From a checkpoint of a small image classifier: activation geglu.
Rows from block 3 of a small image classifier, named by matrix and row number. Rows with one number within an expert belong to one neuron, the router's apart. Each number is 128 + 24 x the weight over its row's rms, rounded and kept within 0 to 255. All counts start at 0. After the name is the row's rms in percent of the matrix's.
Before each expert's rows are labels from the 100 images, of 14976, where the router gives the expert most weight on average: "colour at peak" is the nearest of a few named colours to the mean colour under the peak. Only what is clearly more common there than usual is listed. The data: seven-segment displays showing three digits.
# router: slot weights (model.blocks.3.mlp.router.weight, 32x192, trained with AdamW), inputs 0-191
# gate: expert gate (model.blocks.3.mlp.gate, 16x384x192), inputs 0-191
# up: expert up (model.blocks.3.mlp.up, 16x384x192), inputs 0-191
# down: expert down (model.blocks.3.mlp.down, 16x192x384, transposed), outputs 0-191

# expert 7
colour at peak: green
router.14 090 [146  93 119 136 113 103 146 112 143 101 140 143 133 171 144 108 106 124 139  83 119 120 148  83 120 141  99 160 169 131 103 138 104 125 108 132  81 119 151 183 160 147 127 105  94 114 129 133 171 154 169 112  87  99 129 140 120 130 102 158 167 143 165 105 155 183  88 128 131 120 135 143 136 111 138 107 128 140 162 106  91 152 156 100 139 128 150  82 129 104  93 138 145 143 167 133 127 166 127 141 119  96  74 129 107 107  93 145 137 127 113 153 166 129 107 107  86 148 115 181 167  81 114 143 125 115 144 145 136 114 110 148 124 115 139 182 148 128  95 153 128 114 105  94 145 151 139 172 116 130  97  96 125 123 128  85  92 109 116 152 112 130 134 110  75 114 149 125  95  78 143 157 143 155 112 141 135 120 123 121 158 124 117 131 130 127 155 123  95 117 134 159]
router.15 097 [171  84 149 136 100 131 136 126 132 114 121  97 105 109 143 135  85 146 142 110 132 138 134 128 108 104 110 185 128 110 125  99 118 163 120 134 100 126 155 158 143 102 150 120 112 102 119 149 170 150 163  92  99 117 173 148 117 144 112 160 154 139 174  95 114 156  80 127  74 113 133 116 115 133 120 122 108 110 139 174  94 113 129 153 121  99 131 104 105 115 105 154 117 101 118 141 141 139 109  76  87 110 113 141 145 115 117 144 116 151 140 166 169 153  95 104 129  85 134 163 145 118 151 166 150 165 152 109  96 136 113  76 129 145 163 167 176 108 150 112 114 113 148 109 146 129 158 187  91 127  84  94 132 138 113 102 139 126  98 109 118 130 122 112 142 134 134 108 131 126 133 164 100 153  91 120 168 114 159 168 152 113 140 101 122 151 127 115 160 142 118 141]
gate.4 085 [127 125 125 110 137 115 130 110 143 151 147 142  84 147 136 134 111 126 111 126  98 148 168  96 136  88 139 127 134 134 136 111 100 138 108 122  80 137 124 126 100  89 154 141 141 100 142 182 121 140 138  85 107 165 132 138 145 157  99 167 161 167 137 108 137 118 134 101 159 121 137  85 145 121 152 129  99 134 193 155 146 136 107 121 141 113 144 146 163 142  86 149 101  88 131 119 137 129 117 114  79 117 105 152 143 115 105 151  94 109 115 105 170 100 134 179  84 108 117 142 143 174 101 156 122 133 124 123 101 134 161 140 167 112 116 176 116 148 162 124 131 143 119 140 127  85 151 165 118 127 133 129 151 128 145 104  65  97 125 121 124  84 101 131 177 151 164 144 109  80 113 113 124 150 105 131  92 109 156 128 141 129 155 100 132 119 130 132 125  83  96 178]
up.4 091 [165 124 152 131  91 128 108 165 169 127 122 144 174 151 133 107 159 147 125 162 138  95  74 163 144 162 133 110 116 116 102 119 158 153 155 169 131 150 157 138 113 145 131 116 121  89 164  85 101 101 111 158 164  84 113 128  74 113 105 132 111 107 134 116 132 135  92 133 159 147 120 141  87 141 136 112 146 154  63 128  78 130 157 167  88 144 159  76 118 137 175 132 151 154 121 139 113 116 125 147 135 169 161 130 111 106 153 116 125 130  78 149 119 112  96 125 148 117 105 102 114 123 147 152 115 107  96 171 116 116 126 125 102 110 123 104 134 101 118 131 121 112 141 122 108 127 124 111 120 105 129 144 120 104 114 127 189 158 136 128 121 150 119 130  95  96  98  86 156 173  94 146 133 124 145 129 171 113  90 124 131 113 116 129 114 156 164 145 142 157 137 129]
down.4 098 [ 99 145 129 130 131  99  99 167 129 102 118 127 142 150 151 105 110 120 165 156 154 120 134 131 133 121 148 118 139  92 111  95 165  98 122 122  97 105  90 101 160 121 137 128 147 115 118 129 150 151 140 149 138 121 103  93 187 132  92 156 128 132  99 138 146 102 119 118  98  95 105 104 142 126 101 128 144  95 131 146 141 119 133 152 147 130  92 124 140 129 146  59  82 147 158 147 150 163 123 125 109 172 125 169 139 110 154 143 149 138 149 113 100 135 163 111  70 131 144 111  97 118 151 157 149  79 147 142 147 121 135 166 141 134 118 142  78 147 107 124 134 135 178 151 109 118 161 123 136 168 137 103 119 188 141 169 143 152 114 125 141 141 138 110 145 110 103  76  88 135 163 148  86 133 129 144 139 123  97 176 114 114 120  79 109 111 147 156 119 125  85  98]
gate.5 079 [ 88 136 145 128 113 127  89 107  82 127 126 128 123  97 136  88 125 161 135 138 110 110 102 103 119 102 149 138 125 152 145 118 112  97 106 137 129 106 142 130 140  67 143 103 130  92 135 111 129 153 139 180 136 118 129  78 151  96 136 120 124 105 179 128 117 174 132  83 113 100 142 132 128 125 143 140 118 143 154 135 134 119 112  87 166  82  89 112 132 136 146 165 156 122 146 103 172 125 146 111 149 146 150 140 162 173 130 142 133 117 180 123 122 104 121 113 121 126 110 150 160 146 122 126 186 153 137 141 159 139 119 157 157 106 116 116  98 141 134 140 163 110 129 102 140 108 103 146  79 131 128 122 124 188 160 147 133 129 168 112 124 117 155 143 191 128 142 119 143  79  76 104 143 153  85 155 127 173 107 130 114 124  86 121 113 139 133  93  92 111 128 157]
up.5 078 [106 121 137 103 114 125 152 123 139 135 120 114 127 119 114 125 126 122  98 148 161 134 143  84  96  75 125 124 125 162 131 150 143 129 160 127 120 109 101 153 131  99  98 135 105 109 115 145 151  91 166 137 160 145 116 109 168 145 164 105  98 109 124 159 120 136 177 115 135 149 122 106 142 142 150 117 150 149 130 160 110  71 142  87 158 171 128 138 124 130 123 176 142 146 136 100 160 138  90 128  94 134 131 150 173 134 136 134 152 131 155 137 128  95 134 115 121 113 182 156 136 138 124 116 212  98 124 142 117  83  83 160 130 154 131 117 106 178 105 104 112 110 135 112 120 135 152 125  98 106 184  65 120 140 152 180 177 117 150 138 132 113 143 115 139  97 115 125 131 131 123 142  95 118 121 108 107 102 128 145 102 146  98  87 110 140 155 116 147  95 140 164]
down.5 078 [153 164 108  89  98 110  78 133 175 105 109  98 138 128 115 143 113 119 143 122 105 141 163 130 122 127 132 132 146 129 156 129 101  96 123 125 129 112 162 176 128 148 114 116 101 161 163 116 130 132 166 124 119 106 144 147 115 101 103 104  97 179 134 118 178 148 149 157 166 132 105 144 125 148 175 153 111 165 134  84 127 124  84  84 130 113 113 102 124 164 183 161  97 102 156 119  95  86 143 123  89 134 141 151 118 152 146 141 118 122 180 140  78  95 154 116 135 135 104 158  86 109 134 126 103 121 134 167 137 139 131 115 173 126  80 120 124 120 107 126 120 127 133 123 130 120 136 116 133 133 130 107 132 104 119 155 118 122 102 119 100  70 148 137 155 152 170 144 122 176 135 129 175 154 140 133 124  92 138 135 112 146 108 130 159 103  94 112 120  91  96 159]

# expert 11
colour at peak: black
router.22 129 [137 116 164 138 109 118 109  98 141  85 141 110 156 128 159  90 134 142 111 126 114 139 164 117 132 125 132 135 106 152 107 164 154 125 103 191 112 136 142 120 130 127 120 156 159 131 142 100 137 138 122 145 149 128 161 125 147 139 143  99 117 119 110  84 147 149 112 129 111 113  96 101 173 144 120 134 172 116  87 119 119 165 141 150 117 139  83  78 113 138 123 138 160 147 179 160 162 106  73 120  93  80 125 110 129 126 156 115 164 138 148 124 156 136 154 130 147  94 155 120 131 115 123 174 124 159 151 127 170 109  91 112 105  74 154 118 136  94 147 141 122 141  94 156 118 161 122  98  98 130  68 100 122 123 138  76 122 109  80 119  88 177 114 117 127 151 150 154 125 149 136 156 137 141 160 119 139 149 130 122 149 118 119 123 132 122 162 113 107 168 127 177]
router.23 097 [158 129 152 180 132 107 105 122 101 100 167 116 142 115  98 102 151 180  81 149 124 105 135 121 137 152  89 125 100 145 118 116 152 142  86 141 117 117 126 148 124 135 135 154 113 161 157  96 135  98 102 126 117 152 128 136 144 119 104 112 165 101 131 133 171 150 130  98 116 136 117  91 156 140 156 135 155 116 122 113 103 114 167 133 127  88  71 108 159 165 125 154 150 133 142 135 147 140  99 154 139  80 118 129  98 125 129 135 146  98 169 136 166 134 166 145 131 106 107 146 125 117 104 130  95 152 123 119 170 129 113 156 119 127 162  94 139 133 124 140 109 131  69 161 147 139  94 143 168 162  94 116 141 104 182 110 141 108 102 142 108 154 169  85 170  86 167 152 102 140 126 139 125 141 150 148  96 160 120 129 103 146  97 118 112 134 122  91 125 161 126 169]
gate.2 086 [120  87 148 138 151 108 136 125 102 145 135 138 122 119  95 143 114 116 166 193 160 117 131 115 129 102 103 139 128 142 132 140 100 122 131 155 129 133 162 164 120 132 128 111 143 129 142 142 122 104  77 115 110 134 141 144 134 144 152 111 180 158 130 187 122 173 146 103 159 141 134  94 163 129 135 128 122 125 115  67 114 138 126  82 133 141 103 140 121 136 108 126 158 150 127 146 159  92 183 158 150 120 135 122 162 140 171 106 165 135 135 101 158 129 130 124 175 114 112 155 115 118 118 178 119 135 108 107 114 117 143 150 107 163 113 148 106 139 112 163 132 134 179 136 121  99 141 140 101  96 160 111 138  86 187 161 153 132 109 151  95 160 167  95 155 142  93 107 168  97 101 116 129 127 124 158 158 164 124 105 185 134 118 119 124 126 124  87 153 128 129  96]
up.2 088 [108 139 106  91  88 121 108 125 102 123 119 134 159 113 161 194 122 136  81 195 115  90 156  87 151 128  96 110 126 130 141 115 133 153 183 124 172 120 100 131 154 117  97  93  96 114 183 151 108 139 141 111 116 168 105 115 161  99 109 108 133 108 157 105 130 150 105 146 164  94 107 112 136 140 137 117 111 111 122  81 120 130 119 160 130 125  85 134 121 115  84 123 126 116 104 157  66 122 138 132 156 149 161 170 165 124 105 116 134 152 140  65 131 120 114 123  94 128 126 145 138  99 160 123 144 149 142 108 150 129  86 105 151 154 139 146 136  99 114 113 126 137 140 164 135 127  89 120 133 154 125 143 138 124 167 129 141 111 119 121 183 141 156  94 118 116 136 141 120 108  95 140 134 105 145 147 126 162 114 121 135 124 141 161 128 131  95 133 157 147  79 159]
down.2 084 [ 80 162 128 115 105 112 105 128 108 131 118 129 106 124 120 143 120 143 154  94 119 122 139 169 150  84 105 139 107 105 135 108 131 165  98 156  95 100 149 137 128 120 128 185 147 208 142 110 131  74 109  96 113 112 128  89 159 106 126 102 145 116 137 118 157 160 154 127 147 117 113  93 188 102 136 155 120 113 147 123 101 147 153 105 144 135 114 106 143 147 139 156 129 157 137 163 164 142 115 119 121 113  90 115 126 147 134 136 139  81 121 113 174 142 126 146 139 125 140 150 126 110 139 138 109 164  88 150 140 135 151 188  94 113 144 152  97 100 136 161 139 123  97 102 142 128 130 113 101  89 165 157 131 120 181 111 145 173 127 134  93 139 104 138 144 135 103 110  99 129 105 172 120 163 113 107 137 113 116  89 122 129 126 106 102 146 119 145 139 148 132  60]
gate.3 083 [111 129 102 150 101  85 119  89 133 101 102 161 150  97 139 119 129 104 112 152 121 193 166 141 134 114 128 148 146 133 169 162  90 163 114 118 150 112 106 115 175 144 114 139 136 106 164 128 124 100 158  82  92 110 108 142 103 133  93  95 127 127  86 116 139 159 104 179  99 122 151 126 142 147 152 136 123 136 119 100 120 129 124 133 156 165  89 150 160 169 156  89 127 129 146 143 142 131 156 151 138  90 155  93 149 124 125 146 168  59 155 142 132 120 106 140 174 113 187 112 131 105 122 120 157 169 133 132 123 141 125 129 120  99 126 173 148 114  81 139  76 155 109 121  79 120 129 132 160 106 119 139 151 120  99 147 127 125 115 117 131 147 133 125 123 119 131 112 114 151 144 134 128  98 164 152  91 143 111 123 113 104 143 117 157 119 118  80 147 121 164 137]
up.3 080 [124 145 141  90  93 102 114  71 118 138 117 124 146 120 105  76 144 111 111 116 133 180 166 125 118 111 103 158 130 128 146 154  90 156 142 114 125 134 138 101 158 131 143 136 147 161 164 135 111 106 122 122 127 140 118 119  83 130  90  56  98  93  83 118 128 131 123 189 152 108 130 136 127 142 125 149 158 129 109  66 138 115 104 145 115 136 118 121 142 145 146 118 124 115 167 157 144 118 129 171 172 116 153 110 105 113 124  98 136  99 111 134 138 137  89 161 174 113 151 123 103 126 147 130 122 157 194 116 135 107  93 172 102 119 119 144  84 115  89 134 132 129 139 155 113 147 159 103 141 134 116 154 173 121 127 109 117 108  99  99  91 159 142 104 132  91 117  83  84 163 139 138 130 102 133 150 163 143 136 125 108 125 117 127 126 108 146 104  98 160 130 131]
down.3 094 [147 142 113 123 123 123 117 167 131 100 124  61 153 131 146 123 108  96 135 137 111 117 172 120 153 148 110 116 182 154  89  60 116 136 132 181  83 107 167 143  66  73 112 114 117 114 114 133 134 111 104 132 115 130 128 129 132  98 179 120 127 110 128 121 173 109 173 131 131 132 121 130 108 102 109 163 111 132 118 128 127 154 131  92 169 131 144 121 137 117 133 110  92 143 168 136 126 106 113 100 141 114 150 120  85 132 119 101 138 123  88 121 111 133 127 108 116 145 104 155 144 135 139 164  76 157 131 114 145 124 138 140 127 131  70  70 123 168 100 112  98 141  91 165 157 122 136 126 112 159 101 126  79  76 117 109 115 149 152 128 131 129 128 155 134 142 101 120  95 109 129 112 117 164  89 120 135 135 120 122 156 164 112 129 141 132 112 120 121 141  80  99]

# expert 12
colour at peak: grey
router.24 110 [131 106 104  96 119 154  93 172 150 133 108 150 134 130 118 155  95 173 135 160 144  75 110 146 116 143 132 129 112 156 135  93 157 112 104 151 147 120 123 116 143 142 125 136 124 140 116 153 140 133 127 118  90 108 150 103 155 131 111 136 170 117 127 162 146  98 161 107 106 143 161  92  89 154 140 131  85 147 142 147 137 117 161 164 127 133 150 133 182 132 157 134 119 189 116  85 129 159 169 166 139 146 150 125 109  99 100 167 141 121 133 148 103 109  98 129 115 131 132 122 124 109  92 117 131 159 128 114 159 151  99 124 124 134 106 110 128 108 145 131 154 145 117 145  60 122 126 147 146 163 160 125 143  66 107 110 145 136 123 167 124 104  84 172  80 119 103  70 134 134 134 110 171 137 148 120  70 125 166 116 116 114 145 119  95  99 159 138 130 108 132 131]
router.25 092 [132 143 108 156 126 125 162 135 114 134  85 139 178 163 150 129 154 156  90  98 104 141 144 117 152 109 104 147 166 150 154 118 153 126 100 127 172  77 174 123 173 146 119  89 105 120 117 117 124  92 153 102 122 117 122 107 148 128  98 122 140 172 180 128 141 115 152 145 151 151 159 120 120 137 103  90 141 179 111 118  94 116 163  96 147 157  99 102 141 122 124 156 125 131 119 128 104 169 160 121 125 117 126 153 134 128 117 126  94  98 151  87 121 122 127 147 117 110 104 123 181 126  98 105 117 166 115 148 127 140 186  96 133 119 102 150 100 145 164 153 146 110  95 161 161 123 150 153  85 109 130 125 140  85 133 147 159 133 109 124 127 136  97  96  78 115 128 117 127 107 124 108 189  86 122 161 123 171 150 156 131 134 140 139 127 127 130 115 121 152 154 107]
gate.0 213 [117 106 143 124 163 131 140 161 165 147 137 109  93 117 135  95 136 180 136 133 109 102 114 120 119  93 172 142 146 135 149 130 137 127 124 130  97 160 150 138 130  75 149 123  88 129 139 130 167 174 127 146 140 151 175 137 128 106 101 129 133 112 137 142  91 104  92 150 131 163  98 144 142 123 146 123 118 114 148 148 143 102 105 151 106 125 109 115 144 100 128 131 155 135 153  82 184 140 142 124 189  97 132 173 108  94 110 136 100 155 123  85 124 152 130 113 119  99 128 117  72 145 174  96 125  91 153 131 142 140 116  97 165 104  97 131 147 129  99  89 137 117 180 124 109 116 177 107 154 172 134 174 128 129 124 131 124 155 105 112 148 151 154 125 123 123  73 107 175  97 124 117 155 108 102 151 152 122 168 148 142 134 103 124 131 141 151 158 145 116 145 142]
up.0 213 [130 158 130 149  92 140 114 107 113 119 108 151 162 159 133 155 146  82 130 138 143 165 148 145 136 145 103 132 115 121 100 132 111 126 129 129 171 110 129 114 123 182 109 166 160 134 127 145 102  91 104  95 121 114  95 128 139 153 180 134 131 153 142 115 177 166 145  93 147  96 145 102 116 129 106 124 154 147 121 123 129 152 166 109 157 138 148 136 125 155 137 128 116 117 116 178  61 120 110 131  70 155 110  87 177 159 117 116 164 111 136 165 124 103 120 142 137 174 131 155 160  89  91 145 134 162 117 132 104 119 147 160 112 145 164 140 127 118 148 182 124 146  95 126 153 152 102 145 112  86 129  95 156 117 147 133 104  97 141 136 110 137 113 134 120 137 192 158 100 172 146 145 131 160 151 101 114 139 104 104 113 146 134 142 148 129  99  90 121 136 132 110]
down.0 203 [110 123 146 127 131 104 107 151 129 145 114 148 131 138 134 158 166 121 102 132 170 139  89 148 117 134 145 132 147  73 122  90 125 148 179 142 134 101 171 140 151 102 119  96 139 149 138 123  89  97 132 142 163 113 137 174 139 113 128 159 103 133 156 160  96 155 128 133 135 144 116 155  50 116 146 125 119 142 117 154 123 114 114 109 129 129 166 142  96 111 127 165 129 132 116 132 138 147 144 150 167 164 153 159 119 136 143 161 140 141 142 139 151  99  85  92 107 127 145 110 114 127 170  97  84 129 166 141  96 123 103  97 141 123 115 137 132 178 115  90 136 136 157 127  73 109 149 128 116 151 174 105 119 124 128 188 116 155 114 145 139 100 188 134 138 120 117  63 143 144 145 125 130 117 129 121 142 146 138 103 116 133  98 146 115 126  87 175 149 140 180 130]
gate.1 157 [132 114 111 156 152 151 139 114 133 141 128 147 153 115 114 131 157 126 132 134 163  84 159 143 116 141  81 132 137 167 128 152 147 114  81 155 154 120 144 133 140 130 148 147 129 157 110 142 155 141  83  58 140  78  96 101  95  98  90 124 166 142 116 124 167 103 118 127 106 159 108  91 143 116 123 143 122 116 128 113 112 137 149 136 152 155 102 120 147 144 128 126 149 163 160 128 121 139 133 161 115  78 142 113 168 149 133  71 157 129 149 123 167 140 124 149 152 141 145  78 142 159 129 163 106 190  77 124 142 113 140 125 127 144 166  81 115 108 128 134 134 135  82 137 177 131 122 127 171 134 129 118 199 142 159 125 134 114 115 123  84 137 166 140 140 116 124 140 118 123 141  91 132  94 139 120  92 120 156 143 130 102 146 105 133  98 143 152 146 131 145  86]
up.1 158 [123 116 104 153 153 157 135 105 120 142 121 143 139  98  95 132 147 128 123 134 171  77 156 140 109 124  88 139 129 145 124 139 153 108  80 147 145 124 142 131 124 134 140 147 146 151 113 145 175 146  75  70 126  83  99  91  94  97 113 125 159 155 138 100 169  90 114 128 112 171  95  99 136 124 120 138 125 122 129 118 120 131 160 147 144 153  80 132 150 153 125 116 156 160 154 125 130 145 128 147 111  82 130 122 175 155 125  83 147 134 139 123 185 135 126 151 146 153 139  84 141 149 138 151 131 174  86 125 139 107 135 115 133 146 160  79 121 106 104 128 131 138  90 155 173 137 118 126 181 139 126 115 194 140 157 117 134 117 122 128  88 139 161 153 127 105 119 139 123 132 118  93 131  94 148 146  93 118 161 158 120 103 143 101 134 105 141 155 150 137 153  90]
down.1 162 [124 162 172 120  73 102  86 122 147 105 117 142 116 178 130 111 130 129 141 165 144 125 122 127 136 124 145 153 135 149 118 136 157 123 146 127 127 121 113 143 150 143 137 129 133 143 145 101  59 118  98 126 127 142 123 153 138 202 151 129 125 133  97 151 109 135 150 116 133 110 123 155  98 110 122 149 147 165 136 142 139 132  98 166 172 168 134 148 114  99 129 150 128 142 134 171 152 206 118 127  74 126 162 167 149 107 138  91 142 119 111 151 122  99 119 143 123 157 110 142 134 154 142 101 143 127 156 110 102 159 157 110 150 126 151 126 123 129 132 140 140 130 156 148 102  99 155 133 139 153 192 113 114 130 124 131 144 119 144 130 103 148 132 137 154 124  97 152  83 128 131 141  65 168 127  88 173 100 162 130 113 112  91 136  64 110 131 141  96  94 133 134]

# expert 4
colour at peak: grey
router.8 087 [158 111  90 126 132 168 108 105  97 163 122 124 130 105 108  59 144 154  92 103 113 145 137 141  82 121 129 137 131 119 132 147 175 135 112 152 114 149 135 159 154 151 141 128 158 106 118  87 146 110 117 130 114 121  99 163 121 128 151 103 142 165 118 105  96 108 112 112 139 126 111 135 129 134 101 125 112 114 148 105 133 161 103 115 176 147  96  94 120 131 173 138 122 175 122 153 131 152 139 116 135 109 106  71 155 142 120 133 145 177  98 110 174 100 141 118 121 114 108 134 167 113 106 101 106 164  90 132 122 128  66 115 160  75 123  96 119 117 136 132  93 143 102 122  86 114 132 147 116 123 117 118 106 146 101 115 174  99 170 127 100 141 158  88 174 106 146 151 144 139 134 157 162 124 117  98 161 139 125  76 135 105 148 112 119 107 124 139 133 136 172 137]
router.9 111 [132 152 113 154 128 151 105 101 131 126 126 125 162 118 126  82 156 156 128 162  63 116 121 137 124 135 170 104 110 134 114 159 117 115  99 127 105 142 139  97 125 100 141 123 130  92 111  93 124 138  70 150 126 164 112 128 150 141 169 116 127 113 146 177  79 159 147 141 139 111 117 130 148 111 125 141 111 107 124 106 172 148 121 112 114 122  73 131 113 102 137 176 124 112 118  87 115  99  84 147 101 137 130 160 141 119 164 148 148 131 155 149  78 130 165 102 162 134 131 189 100 137 110 150 143 103 147 171 127 128  96  67 151 132 125 140 113 155 147 106 135 134 168 127 154 115 108  99 115 143  91  94 146 162 122 136 140 131 156 111 149  92 133 145 136 156  87 168 128  94 142 134 121 146 125 159 106 110 128 162 104 133 117 107 141 135 118 151 155  85 133 175]
gate.2 065 [104 128 140 152 109 145 104  68 123 142 115 153 132 162 153 102 120 118  95 110 150 169 142  90  94 103  95 124 181 130 136 102 143 107 126 150 116 130 140 158 124 127 123 162 121 122 119 116 127 129 126 171 102 127 100 121 107 136 131 110 176 123 150 160 166 150 129 148 145  77  99 122 175  98 165 131  53 135 128 120 127 103 151 101 120 129 123 160 135 114 165 126 134 122 143 158  92 138 160  92 170 143 102 114 142 136 113 153 111 117 139 124 127 163 151 139 102 139 117 157 161 132 107  85 147 153 129 104 143 141 110 168 145 137  88 130 107 110 126 129 102 115 159  87 129 126 100 100  80 116  98 115 102 106 120 132 123 121 157 166 150 151 183  93 105 138 170 102 104  94 160 147 151 140 132  91 126 148 131 124 136 154 155 151 124 135 133 172 152 121 127  77]
up.2 074 [116 135 108 117 149 119 157 136 130 141 136 148 154 143 122 158 140 117 127 130 128  97 130 172 151 114 151 141 109 138 136 151 146 125  95 115 150 133 147 145 118 138 147 108 124 110 126 129 155 105 105  93 189 123 113 107 145 148 130 153 138 152 122 129  84 117 125 129 135 180 168 103  43 158 127 111 169 138 136 120 145 131 125 129 159  97 108 100  99 125 121 131 160 138 103 103 158 140  71 166  92  81 130 150 104 125 145 108 152  95 131 129 100  86  80 155 142 102 128 168  86 103 156 146  99 139 112 130 103 137 139 111  99 137 146 156 144 147 133 110 141 142  78 163 119 126 165 146 150 142 153 157 132 126 109 108 135 168 134  92 128 101 106 161 161 110  66 147 140 159  91 123 127 168 114 133 168 146 126 150 120  87 137 118 149 146  82 141  93 103 142 122]
down.2 081 [152  99 144  98 139 126 180 152 178 141 141 177 158 125 147  85  92 149 113 140 118 141 112 111 135 104 131 107 114 127 164 142 141 139 122 155 112 153 158 139 141 155 152  89 141 182 120 151 158 137 135 120 126 124  98 160 117  99 141  84 148  71 120  90  81  88 139  87 127 147 150 108 102 146 106 176 113 153 135 111 146 120 164 163 132 144 104 120 173 149 154 168 133  90 102 135 158 119  96  95 149 110 145 131 120 137  99 110 119 163 111  70 129 122 127 143 159 123 105 138 139 133 138 156 105 141 112 132 157 143 152 135 110 147 149 184 144 158 110 112 138 115 129 121 145 145 145 118 158 117 141 155 121 146 117 121 152 140 157  63 159 136 101 124 149  86 124 153 138 166 116 125 150 143 144 114 129 159 133 168 100 106 102  91 107 145 150 152 127 147 130 133]
gate.3 146 [ 93 151 113 149 137 133 101 116 132  98 121 109 108 129 102 142 120  92 154 121 115 152 143 141 148 132 103 115 145 153 122 178 130 133 121 137 145 136  88 130 122 127 131 157 148 123 125 112 120 101  81 126 150 131 142 183 132 122 155  66 109 167 158 141 135 160 153 119 150 110 148 180 140 172 132 111 170 129 126 149 101 109 136 136 154 100 107 151  79 153 116  75 143 128 103  92 158  99 122 100 119  76  98 122 140 106  87 130  93 124 115 137 123 164 128 121 163 121 150 123 124 110 114 127 123 141 117 125 112 143  95 135 124 160 156 150 122 129 117 160 153 105 176 107 156 142 138 174  86 100  98 113 111 165 127 116 115 162 171 124 113 155  92 120  77 147 149 138 135  86  91 131 124 102 122 117 116 178 166 132 191 159 135 138 122 148 167 112 119 133 141 130]
up.3 144 [106 161  94 150 147 129  99  98 134 111 115 113  94 135 100 160 111 117 144 110 119 152 132 134 150 136 115 125 143 139  96 182 132 140 117 124 156 137  95 126 122 134 136 160 146 107 138 128 104  99  76 129 152 117 130 186 131 119 154  57 114 167 141 147 140 153 155 117 130 113 124 179 150 173 131 117 152 134 135 149 106 104 143 125 162 118 120 152  97 155 128  85 158 112 102  99 139  97 128 130 118  89  94 134 125  97 101 125 101 108 113 160 125 156 125 125 153 138 154 125 125 115 110 114 151 153 120 108 126 154 107 125 122 144 136 160 122 117 113 161 167  85 173 106 164 124 149 168  88 119 106 118 114 161 141 105 102 156 176 121 114 142 105 129  73 149 140 143 140  90 107 143 122  90 126 111  93 184 179 141 172 164 144 138 123 166 167 132 111 119 128 130]
down.3 146 [116 149 110 114 182 149 123 137 138 154 109  77 163 162 165 117 113 118 129 124 107 146 151 118 161  78 116 105 130 136 138 113 127 120 134 138 132 134 120 144 135 114  62 128 114 156 126 130 140 139 132 123 104 174 118 102 138 116 125 151 121 108 119 153 119 162 152 139 114 121 122  89 163 128 154 111 106 116 114 132 156 177  87 160 150 166 123 148 151 117 163 104 150 138 121 147 125 123 117 123  72 147 119 116 154 119 189 142 137 136 151  97 128 205 149 156 133 155 137 104  99 139 124 120 133 115 109 129 112 119 145 126 153 124  89 127 145 151 119 102 136 130 118 143 156 113 108 119 191 133 125 137 154 180 151 136 177 149 141 104 136 191 143 111 111 123 152 123  51 150 188 124 134 121 128 132 129 161 165 138  78 128 136 140 135 106 143 153 147 150 121 138]